Rows from block 14 of the encoder, named by matrix and row number. Rows with one number belong to one attention dimension. Each number is 128 + 24 x the weight over its row's rms, rounded and kept within 0 to 255. All counts start at 0. Numbers have three digits each. After the name is the row's rms in percent of the matrix's.
# q: attention query (encoder.blocks.14.attn.q.weight, 128x128), inputs 64-127
# k: attention key (encoder.blocks.14.attn.k.weight, 128x128), inputs 64-127
q.16 097:125150111136136146100139114167121130114095139120151113134118100177151149159115135093109080160141116108134168114114116163113098135104150121114144110089145133168070141160132145142118137120080123
k.16 100:148147139174134198101120132157126128122114099115148135121122120174109137165100149087132089109107115095163134101112143153104140144135087148068127161142126149124147109152142086127136160123088140
q.17 091:127095110126128113121178117132095083161105134154163173163144131073105115111128115180135112149096120087145165147139109180101111157126153139118148158135149135099105122156112119152128069132157119
k.17 109:154118139140134084159156123118124111155152153133073104142132117111157145155098100139110161119147137134113128154128120111094119117165143140116158155143106122121141114119149126150197076129153104
q.18 111:090155107132086146123141072111077131146171173132206151134137122112142133108172123131120136129115119130086122109142109112160120067106125143097145154120118123178139129163109118140139112112078108
k.18 106:155165146097115104124120083128081122126162137121086142128103122157145139130136124120136117101109146132138166123127160126124093121099113153139085132098132163152100078117147092120113130121083168
q.19 111:134143137088134160126150117124153141167105125164105128195135119132126093178101077124122083162130153170125120139114138138184166126167129127146126110145098148114132118145129105149137114119168153
k.19 115:119141130115126133156154138128149131123109137117148168096120135093122141150103094161150174120088152156152155117104130094142178111172141121105153124117087148150173122148149091087130141097132134
q.20 093:090149143148108141166147126126152160115124122188128112100135121145105133180121117120124113093126152146109105146122147142127196156074075130128094137148120110103126115093095116144126116181154098
k.20 091:106129117134099160109101116154140174155111065158097085118133159167092113094085141121107152145121116100116123111140138111101139108104128135152139129083146105131121110149139133138168121154143105
q.21 086:115099105117112089116157136121106155091137156119156141172145121142130108106146097148127132140139117121135135154174141115101157162116169125142124145156141101105117129114136098132129142085087095
k.21 093:108119144091073102141139117170090145094144152088118139143149122141115145108130151097154138125135106137126118136144121091137132173104162178097091156094128106075114132090093084111171161133132137
q.22 103:141109173127117103165156092087137125141126118114158165129122113129133092117169152135151154111149073111133158131151128155160114145078150098112126184165138076134133163131118150131169157114106097
k.22 115:131126158161119084149126137101137143141185151176082148169128091135150139150137144116117134070125124119123155101183131129177108140125147133115102150134141117113140096111101105143173135145098174
q.23 119:119130178185086172098092141145118160147142112134118091136126132096125130126148117115121152104155112103130063123074118104144103093126086134121130119140110115158135161148124174111113116184161136
k.23 114:109150137158117122105086099147139145152152115152101144145123125077128084154143100103124163108142149087091154105125157131131120123135086076153126083161135195110144140140147154107141115108118069
q.24 115:121172126144118138121079091138133133151123115194125131124142137104102142147154145135112068142098137140103125093151130121129163106137127102097118148129115138125129108152119122143099125146145136
k.24 111:124106075155142128107087128091083161134153073176082131158130147113108148123134159144146145137118163140119143144144129142165100112133139103153145103114096159153111086162139140115111149093096096
q.25 102:124176135131103155100108126152150175129115133122087132128140122120126149140147125117135129089120116126078057154099126082187132089155142125140106098156117137132122115148128118160124106151148182
k.25 100:106141144105114120143121128114109123153118122131088146098096173083133140131134101133127140085145157110088112125096155132141133110120141109125115104164122124130125129161135153127132152093130144
q.26 088:127103145134147165117099137109163160119119103109129102080142134149158127145168124067145130116148158144156146147125121118136106112135117132148106104121112184160148144145104128117085150131124159
k.26 093:122157092133102163135139135147160112125106143118141133076176138132095127121169125110146112162134142108154187118134113148096124127117133111096150106147099153129151142139096135120076105090131127
q.27 108:132175118142140179085121156164113138122090130158108102139120147116102126116098090087117142137094144139158119137126137101081136111150126119129141055099121153132135133119111140137137085116134115
k.27 125:155113124132156150084183174163091124106152124162091154133096144141088109105150083102151131146138134126133123117079169140109107138144093129116129109104127190148130145123139135102130127128147113
q.28 079:137109141170147118091120109135157137143159160141147157110140132136140160113128092136132097118132117087139150165130123089132066086150155100160139087075113097146134154136122138124135101126125152
k.28 080:159104114069187143129131102133126104136143122158128119089133129151156158143144157132148114120142152146117083145124154138087121134149138098122133109154151119131106097111142173132101139111113113
q.29 104:188086124197142105148132097102127122131120123123132137134133107092159156166179127117158116134165150100124117125120122127154125146093097107117090143120102116140156131103087118149107130149136123
k.29 101:175141132148127129091136088156094088111118155162114114134127110142135126121133117107127135149158120141129173136187148121139127134136156077114127099163152129154128071147126152162105099133094110
q.30 100:095150120076078116101167111164118135137094122134112159149065146140124081102066127130111110156131105140121181126110152098131135143164152118116149091101130152139112164148138094130136139140122162
k.30 099:125091120131120171120134138129103128118116114106152152122108179129156103119114102136142154103129141160140085149076151086161135146136103121083182106102090141117155131167148138101137156128104164
q.31 092:172127116185120122135114161103145126131103090156091158125185128143106121119129113134146164117080139144128110156141150125096106133131134119066114149126148124138185148086162142126072147123151135
k.31 098:112123150166104129094104125098145149139141151172128143127141136097112153158142102115178148146155107130083175161159127134122127102122150137131141125120111131108121139142168171144112096134166129
q.32 083:155151176175095181127134061095146147161112131114134146140153134097142082107127121109184113070108112097124113138143101115158108146117140093125102116122116142137129156178113162109124107167163159
k.32 092:136149142181123109132148139107137146176131166147112176129108155152146094135165128115147130096137153122101149129102146139122082155085171078097080112137147145146126099127149108077138136098148155
q.33 111:126109146135126131143164149146113127144079115102130091181153112122110088136045118159127082142127122120144143156085144132155143126161088157115135156103104134161146165126138126125102121112130144
k.33 112:116159164166145137154147095146146135107112132105146102157094113144114060143099097131146117115137108119105107120108122095169137120105136101097133130108115145160112184122184163115142146159123146
q.34 101:142074111134127132173120105059128113145147143126122131130185147146149134122152112134101098177150151134143127122147136190091151145124130124136139157126086056116092122155133085102110178153109111
k.34 099:165138131142129195116139122101123137150170099156071131128162121163139098156094110127125118149128090140139154119168125180119158129142149144150127154120148091090148130123132088097137171103169140
q.35 083:165077147130156114144111118097094163143151156100135144088101148133164105078115153127157140135143105096131128131132127134166128168136147122126169139140167105132095139109123148122135131132104139
k.35 087:174120127126153106120134159074108116112125135158113121151123108131110106153110146129139109125117093130143165148192132174143115151122159106129094127146158147122128133110113145132100111133124170
q.36 093:112150132146100083098128170127103102122100137172112126142137153113121094089088120144143147137100102134124141132141134122112168135145161103121139122089126147099153135117103134148091069159155092
k.36 102:116082122150138107149128121104121140135129110138090115116167166116152078113127147144131139134102136109110104123131124114121106119105138126137180111105158107094118120115098175155160094166096082
q.37 099:126097136142152107137148103151101080121144110156133160099088115153125145109138096130096124137135149116113129129124094149116156184081108139131083126166148142112163124126130177139139146114112169
k.37 105:182144126088124136122093100144142104129099121126188088128159111090115160153129122124096131128091146125117095161120090104132144166129125144125103145129153157090153078164123122149107147080145130
q.38 091:173125112135098164174135134101142132130137131141149117147181147127121131139125176106195099119121104107148108145122127147131066079131119080165135114128173142115135112101107183121094128169161119
k.38 100:094155114178141084158127113078152158178113128150114135094114120151145112141126157115123144104153148115117135128151122084127136096147080118147163105097138093127088182131089153132158126122151094
q.39 097:136167125146146178156163138149121101121101129113132147119130127151114110140118151174117160149145122160124120147142129159127112101140144127139107105130086141195141136134109139153118077083156086
k.39 098:155127164163140116110139165152082136118128115132121132128049133147154113153136098102156120099105163165115097140150124128146097165127108163143099134137108117171130099119172150121151106154140154
q.40 103:144120138087128146133071142145184102098166141124142159121102128151136158125144123133144124106158117113133103105154111179105167154135121126142160076116125125110136108110174146159158136127133138
k.40 102:122098108080117176145114137145134134149132092130165117095149133111115147097125169109130084132116095131123123125141106149127173126122137148101122161133155102110136156129124131175148144124123102
q.41 095:134141145107137123134097175136110154127163101115113065147121080128093122147139102142154181139145111120128133159133127116097132080120117126161161111122115113121114145108124165144143122127165096
k.41 108:130117173107109119142112118134115147165160137113128167160111135154115111079156126090111132119169121137153101103118143162100134128073105136118087119115143108107146182088131150165158119170155156
q.42 100:119077164101105109107157170168154140106124096114109126159115109098149091112096128134117113150113103091137145167083157110136107094184147108113119086127143153160115130130112143112100121142147141
k.42 110:081093133126121144142151106112167136084106150123143158113147116085110095131134121115129096123115185103124127129058154142164185096160101109110137081139102127097156142143080135144132110113125131
q.43 099:152114129150127116108142143138128116116137143128092119135079109106170112132133086078151145130146108154128079080144148141114130134106154127165153129117119121169137120157115114116153087143147117
k.43 108:133130129113120130085128131145117096113089128149118132096110131103152088131144133071139150146115099144114124106122131107104157195134077184120109158122152133121158142158103078111118107152178118
q.44 082:155159107163097133117113132121151117151121087146090119127128101070115133147133126166115119110156108139162084124188118125150147126118104106139147149094124148107140151167090125136105107144144140
k.44 082:143144104147093121116097118125156136128092105130103174113090082105090098150120124138120178168156142105147152135171155103153143094110132103174122118146094096131136135157131155114134105104124096
q.45 098:134150099151123108091106131148098152129115144159124066094123145122147156108104130132113104153095148148076103124110131122165126101171154157152118105108116109150159153108096094115135146172107118
k.45 109:156102097098174142081136087142071122132165125156149139126114145144135156098071120160097130152125178132117095160125161136109110130140115093129121096143090137096128122088150156146070099146077127
q.46 101:106106135114132142188091101086138117161130108140137125144180109128141147130129141149111081130154138160145174090163117155123117136125124159095151138136127104109079120136151118124125172117121163
k.46 107:115162151162128151156130133110148138150161142117114116163132134173131124140153134144114162112149122178144134114126094155121149110094137092090124162089125124115096137117118115133177161097154129
q.47 092:130134145113127141116096141153160163105105153101143129119079114147127125133104156122158174058110119133146142119139115142145090140125124153098155130148136178133114112163121153139133121104100130
k.47 095:099132114102090124149130152115167118136108158112139086140107111140092104121143108117152126132110102140135145141118147159073130122119174100082127165106124162169125152137114127145098106129101154
q.48 101:154152094138123157093118160124131122123183177120113120106160143162129147169154195132113130112142109133153097161141141167130127139136107114118113087103145132090134126136145116105108145128115106
k.48 105:138165115110098142127096134108102167142119094127092152091110104141128110087144159098130157136126078126120136110112143160139130130132111134139127122114123083101149192137122165088127142132136097
q.49 082:125117101132151126091118156129105133127146163079084117129146117094153142107101108127115121098095159114130132169130086114091125103132109123153160096078133142134176130089139120137150128108118135
k.49 080:161147141086161141093144156183125118121137155123092106070128141103117161117110165139108113153110113091116109097108167138086118100134109138107083136142129087139144171136174132151143091119129118
q.50 089:083147132095101183137125155135135123091140101102160110148129113104080089120131150095142099144168132113134103127142121117106185159132082106160102114117102130138134143096119161160093137171132157
k.50 103:118115129171083151128106108141124177146137095119113166130111126133113067133093142101113153112109167081118131120132124089130116136130093140126147121154113137131103144130125154131164199130099116
q.51 088:169130082122124108163090185127104102119179128175116134143139131120137174118152150121147139120128121119182138102137102164064120163145110131110115081119147142119101132122148116115116151156123114
k.51 091:124113109125126142145131095140143097128124113147128115139145146137131118098170138068140167155202083128132124137127073113088151135123125128127156129098112121091128177159085118101145114122143093
q.52 104:090131149119168115077164143149125161095107119091085092121134118140096108131115080121158138138138115127107106137131123097181108088169140145148125134124161159129153145144088140143142095113116149
k.52 105:134138148126154096072141176156159124125150190112126120113112153096122122142110101108158140138133149114098103108139140108070166130094131133099112150140128150124149083091110152113106122159100153
q.53 089:153126149152111102150098109096160157170117138142127148120121128175098114120170152126134158156119107115142155114173132160164138152098125115151135141120128131116132087132120126104078130155103102
k.53 091:138149182141107128136124131083132146178142147144113097129121137206106111130138117109144119121111081144142142124187137152144121126111142112117148123109116114144125091140109110132104125169135135
q.54 091:137150116148109089111095103095109132167113124156124089141148140131138130128150112093112113157144159110125131117139134133123160120137136161159143124105089120103157099145104120170112131102138115
k.54 093:115105173126106073158127120135079116109120120114111145123144156144106153101135128138153111140116130113136142091136161169115142136102117116154113137128139145128146118154126083134133135140104117
q.55 110:131121143117133135134132100100185124149157137172156194161164111101139112120124104145134060122117135112125126123176155158106122131154129119100100138104110109155137101141159115136146090128119134
k.55 106:108147149104161134123119118102180127134133131177127174127126119111149152133104162142125130115136154147140132121138134127152125143155167133115133157153147147163132102115153102105143107104152142
q.56 107:141137152093161130087104169112124165136109127132083077155156147181107126141138107094145098152148148109151137161115112131126160191149133138117098147133096157099106098126101124120140175126112147
k.56 105:133119132148118132121121167133119138132157120099133153150122159127102152123101121138152152137109120094157127107129104165134120167168201175089104138165120121122143145135091134115125142124120156
q.57 092:146104127126105126162091110118091157146152148140160105084138144098162144061158117073131130151136100138117130086121115131118155111096136111113163186162111132098141101138143102129148145090125107
k.57 093:131100128123114130162153141088070132118166145132089122178112110161125140090124094110095115117124135118122125097096104143107128122099135154156117144118103103157108121161162105150134118140095107
q.58 112:105164126139127131087059144145106140108118128087066106124127127124140116119148134076135114132105150174101101154108156109104109085144061152161109127129147134166099143151139130125091108146132179
k.58 112:093162098129137154095117112116132121099132092131158147136149147079123079129135160098128109138128150097132097159095154112110099072073107120140153102159113159158127132111123188131055121155136120
q.59 087:150142136079123158114118099139092144098135144130152134108109107104147097149105148124129133188125148135073110130103127089167125100163147139127166119122124124178140144139124134127107155128118136
k.59 090:156090152096122152111103132103130120128124150116139161134136121106144119158121141146131118122079152147100134154152164132152143105114091121161128107149128163146139146138150133116051145110046136
q.60 098:134130116161099086158131126141121109177110114163108114053106140114120112111113132151115147118126134121146121082126117119131156189117131121128097163112157147129169121123156153134125117101104112
k.60 098:122128104168148090128110148102127135119123137151139099125122106155109152136101111103141147147125162091110129124130122123147100149131149108157145077091118153129147117133129145122142112133114094
q.61 114:110148124117110126105162159147105136111102131139150113145107163155133119092077154117123174134122141144118066128115121074126158174134124115104123129131135128082156119123122141090140095159104091
k.61 118:111098153152102082129125153110111136110120134101127143145145120122134123087109108167123122138113134117069128127118144123125117188131123138125130102105114125149138142087114134102124117159098116
q.62 093:123165126112145153125066126150179167170135137107124115129102095098112147129123106113157106117144072131126119124180123105150120110165164142164119132110097161119135111147137139154147115116142146
k.62 102:106123150115151101168098139120138100172130173135144133133099138130140140131125180104169169095130126168174099117131110136105125115088184116114132133145141129141142130118150139110134133096098143